config.yaml
model: "self-supervised image encoder"
image_size: 32
color_jitter: 0.6
method: "simclr"
head_dim: 64
kv_group_size: 2
depths: [2, 5, 2]
projector_out: 256
temperature: 0.2
beta2: 0.999
precondition_frequency: 25
adamw_lr_other_params: 0.002
epochs: 35.7
Rows from block 5 of a small self-supervised image encoder, named by matrix and row number. Rows with one number belong to one neuron. Each number is 500 + 40 x the weight over its row's rms, rounded and kept within 0 to 999. All counts start at 0. Numbers have three digits each.
After each neuron's rows are labels from the 100 images, of 14848, where the neuron reaches its highest value: "lies over" is the class under the peak; "place" is the part of the image that holds the peak. Only what is clearly more common there than usual is listed. The data: drawn small creatures on textured ground. In brackets: how many of the 100, against the usual share in percent.
# fc1: MLP up (model.blocks.5.mlp.fc1.weight, 768x128), inputs 0-127
# fc2: MLP down (model.blocks.5.mlp.fc2.weight, 128x768, transposed), outputs 0-127

fc1.103:467498498510541525565469451510506469520514521562475506474516545533508396555490471515502471522505504481488482486480430508482534551479511529493380566557480462474498513481547519433539485479560407559536473503453497520557509434510480536516491511428503440479496517507501461555519459512471498467518557494506489461558615436491520502427550553520512429519417470480431430466554483453474483530451
fc2.103:448500500478449581590447496460499481496455504440499516510542486548425392523485483505488474530488510435488425495514487490522507585476464538538484486548575537425507498515508494489540444525537448525521524465520435536499567510511469449473515404462501505474493502491556478494472406551469445545490470472538550474501498432503458474519550528558534508510494401450471515457543473506444424528482
lies over: body (31 vs 12.2)
place: middle right (40 vs 9.4)

fc1.588:495440516491508500501488446512533483382537514477519485505485579556532548587511479537532533522505565521449525498482527545455430472475535512519479499507519507544497513511412547518479537469455542558498488495507517438450532468439477499488482554497530534476524492542436353490507480556435550466503430478411477537515487487482501455507513577462551493433555546514504400482479526471514499479486
fc2.588:513477551490406487448457477527579517445529488468520474456474496519517480561477487486499487535504425557518526476476604508533521601495459468570471467481444500542562516484521492501477518539466413464462454542446502485474516547586489546439536551578541480507466429549488467492527504555470492514515460509413475585593521527488492501556507537523482536471535497535549435491480506491517506541488
lies over: limb or head (54 vs 1.8)
place: top centre (43 vs 9.4)

fc1.191:528530441539448450515516428505535505523558394514493516568488440449575458490504504540462544511520401487547540539475427462483522513574532489462449524493508449510501479496571483497449526497425476457504532466588504491531472490516512440517475487511522474521451460505505472497515476531521508532557490468574535520496447557525504522438479493477516447528517444477531560485529444443429434610491
fc2.191:576587511480475527490497491526514488478527501540515484530586465478514437517531458486475528585515549543547502437571508512555461451525493431478444497529510475481532424508511526514500461571461442510391504527467487477453495506576489524488531499521511538498539544451450494554466420446461513501457491553523528488519538465511479446481443539523422521575499532421486585497511502535545432540532
lies over: limb or head (29 vs 1.8)
place: middle left (29 vs 9.4)

fc1.412:532489454513488471493483519432499518444516473486448486485460476561517502462563515546487534527513431436570499453518496522404505399463509492487528539580493552517480457497546498536547467483498532468472545467517476484554505452480525500530499454533493519479439505505530458470386568511536476489434531483559498521412554497491513444539588571555574512496454548472483462459497463497537545557438
fc2.412:531472508464495448467530555487557543501566500523517521503492456581512437518557539497423517534500422551457493470526491520463401508559512496541453513489440574466478400425433536553465458492533524483494542513424511484503486501552566473492522488452540533547513478515494437471430480463562531504521534557577489482524448469486522510528506436480517580522496496508497443563503458465523558464535
lies over: body (59 vs 12.2)
place: middle left (44 vs 9.4); centre (36 vs 6.2)

fc1.401:539494509477538460525454456455559459458482496486485543491457493481486477483473582517446581530441538521498480453565510523434502516507510466541565415534489563508556557496457493582485501438472570528489428513454499462489557499493509483518526462442525486527548486450493506541513536530459522499488564563558435567529571493464499569461519468511476465521602533544483481405545513504447491504547
fc2.401:501541501562540516474466480514527526490517541391535493502510496451482488534522517537488542541487553400472506506476499485544556495506473464527543541561459517461562488541409554505488530462490459537470477572544487451498407468466494432508494455449493385530479514456472500511502499477494538547489543507516399519537587527547513466535521498472553475529578499544484496453517476524414520500584
lies over: body (92 vs 12.2)
place: centre (85 vs 6.2)

fc1.667:532471537425567539484451527477489515488502542518488487465499519540501557566463471511541473512483452368561461496481479478434462546462566444441475505487470570456500504499433497453536512511539508578476475515454537502495528455550511546501465497475548513453558506497504462539510586449505518440591464494499433459578508551495535434544430533510512532543522513479461504474496535505501553505408
fc2.667:571541552531509505552542487523570485483499533525474493522516476485515425454517434544519520494536502544508498496590513585493500453516506506545488545578536450508520446545540524550471517427491529516448500515456424529432455540486467491461507442477543485552538575437440594500455411481555502486527522496496497461472548525498484458447562477497487487583549557504498597512517500442512483485480
lies over: limb or head (39 vs 1.8); body (30 vs 12.2)
place: centre (37 vs 6.2); middle right (25 vs 9.4)

fc1.179:450508410469502492515486439487538459540490552498589481465467475511556473483531514495435532466492429504471495489479518484472498439505502546428523484419474479539581591459491505489566469437527469418386506468469556553544539481494458527498504539497493458556517477443508512479505501474465516522511516472420489532478459561529494453565484445449525581506463538567493466487535529443474558480489
fc2.179:538409569508474597501463538466477504475479529508463573509602431509523478542513489533510475558546547531499470500551473500523480523479527417503474563513515492434508453524487507451465452549402513484548468538518459480492565488493514482479444461481481496481506447526513529509493508488542540513521413552474478508550554368429507513478462515509472495484469417499511520479458439505512412487469
lies over: body (47 vs 12.2)
place: centre (43 vs 6.2)

fc1.171:509460497494558543461582468532547567507498474536509564486441530540501461563539524494574467464539571514571512487430521574470527515539523575469527513470526492494542446524474466591446546432523492512397447517518506497494476530479489487505524468519546561504564446473464516529474461506508522498491541474524476503497516579511471571524532421527458541458548540527433512581470444475458479538524
fc2.171:473515468456477523490545497500497524544464508561461558542455566533559461512475471470520530460547552481485486482495552500435523470506482519440449480467485459482413422457523494476426522496501497562383514506452526510496412491501540550518466492447460504596558482435517553538471509541465490467515515438482505456505502499478495555576520444491507494481507500600448515510422527502464521602526
lies over: body (83 vs 12.2)
place: centre (39 vs 6.2)

fc1.116:535520483471538494530476466560557487570456488455543439474459519410559499523478543533478539493501436507446506427459501504499514502479522487422501557440508490553528539555461473444522493507511469523580539551513526511498515480524529502489511488463576550500525545606480498546556517433477547473484557499556483527435559573481572487468567555475570510488508510488514568478500579534495571527468
fc2.116:433486531477520461487516515520480523544476420568508476532501614473529467530500492511506483452506504413454408426451487549469447529445472450480460566414496471537491521535393399541523498453485463531449504503525491500530504444514506516593471509473590498506501541571467461510519459501522531457519555450498477469523497512416522495516552448483520565491517531480486505492500541516451506524497
lies over: body (79 vs 12.2)
place: centre (51 vs 6.2)

fc1.640:505569479508608447505462480481520578479499541497481476503517525604527513511544437533440524540515471487517488499478444530449490477472514466429481451460510530580412493506529506473552480536455510506476544447448565521472553495474564485490448509538379486521534518519535553457514548499466465486470556480564479463552520619511531475539502484549491580452514544514516518531547495521502475517508
fc2.640:521567476473492438527553513475560500422423534490446487512498487576462557425504487462438436544520459461516549466503485495456529476434444518484513500510457419541477542488547472509495515525552504501428495491472522525501521535456557456470481513550436460579464477465533469475517434519481423483403483431523543486465437546442480521471545445487497514497492458482498542508576563541566519496484
lies over: limb or head (34 vs 1.8)
place: centre (76 vs 6.2)

fc1.157:541520494537399549497542494553461524536488463546547476475503502504452543572516565477483598534516558515415475510540488511438439512459509577485470499450476476516515483460497385521497498505514416502564544494539473559460552533450500496520465567498511529518491557507462489602548517459528540444472434494533528523452545536498584503532512503495514495470526482535600522509513497476532516471523
fc2.157:486490482549397511459541487592519556451434439503493477489511556561470508570483503518458483552532561456453500476488499590435457516514517565484483524494436475560420461490547418528533516576475475495500527528453554495491547501449521427507473525493466543526461581492530488505456543461531551452493425551475489546501447444479565481483535483548509521474489529510530526479484503469500579495520
lies over: body (41 vs 12.2)
place: bottom centre (38 vs 9.4)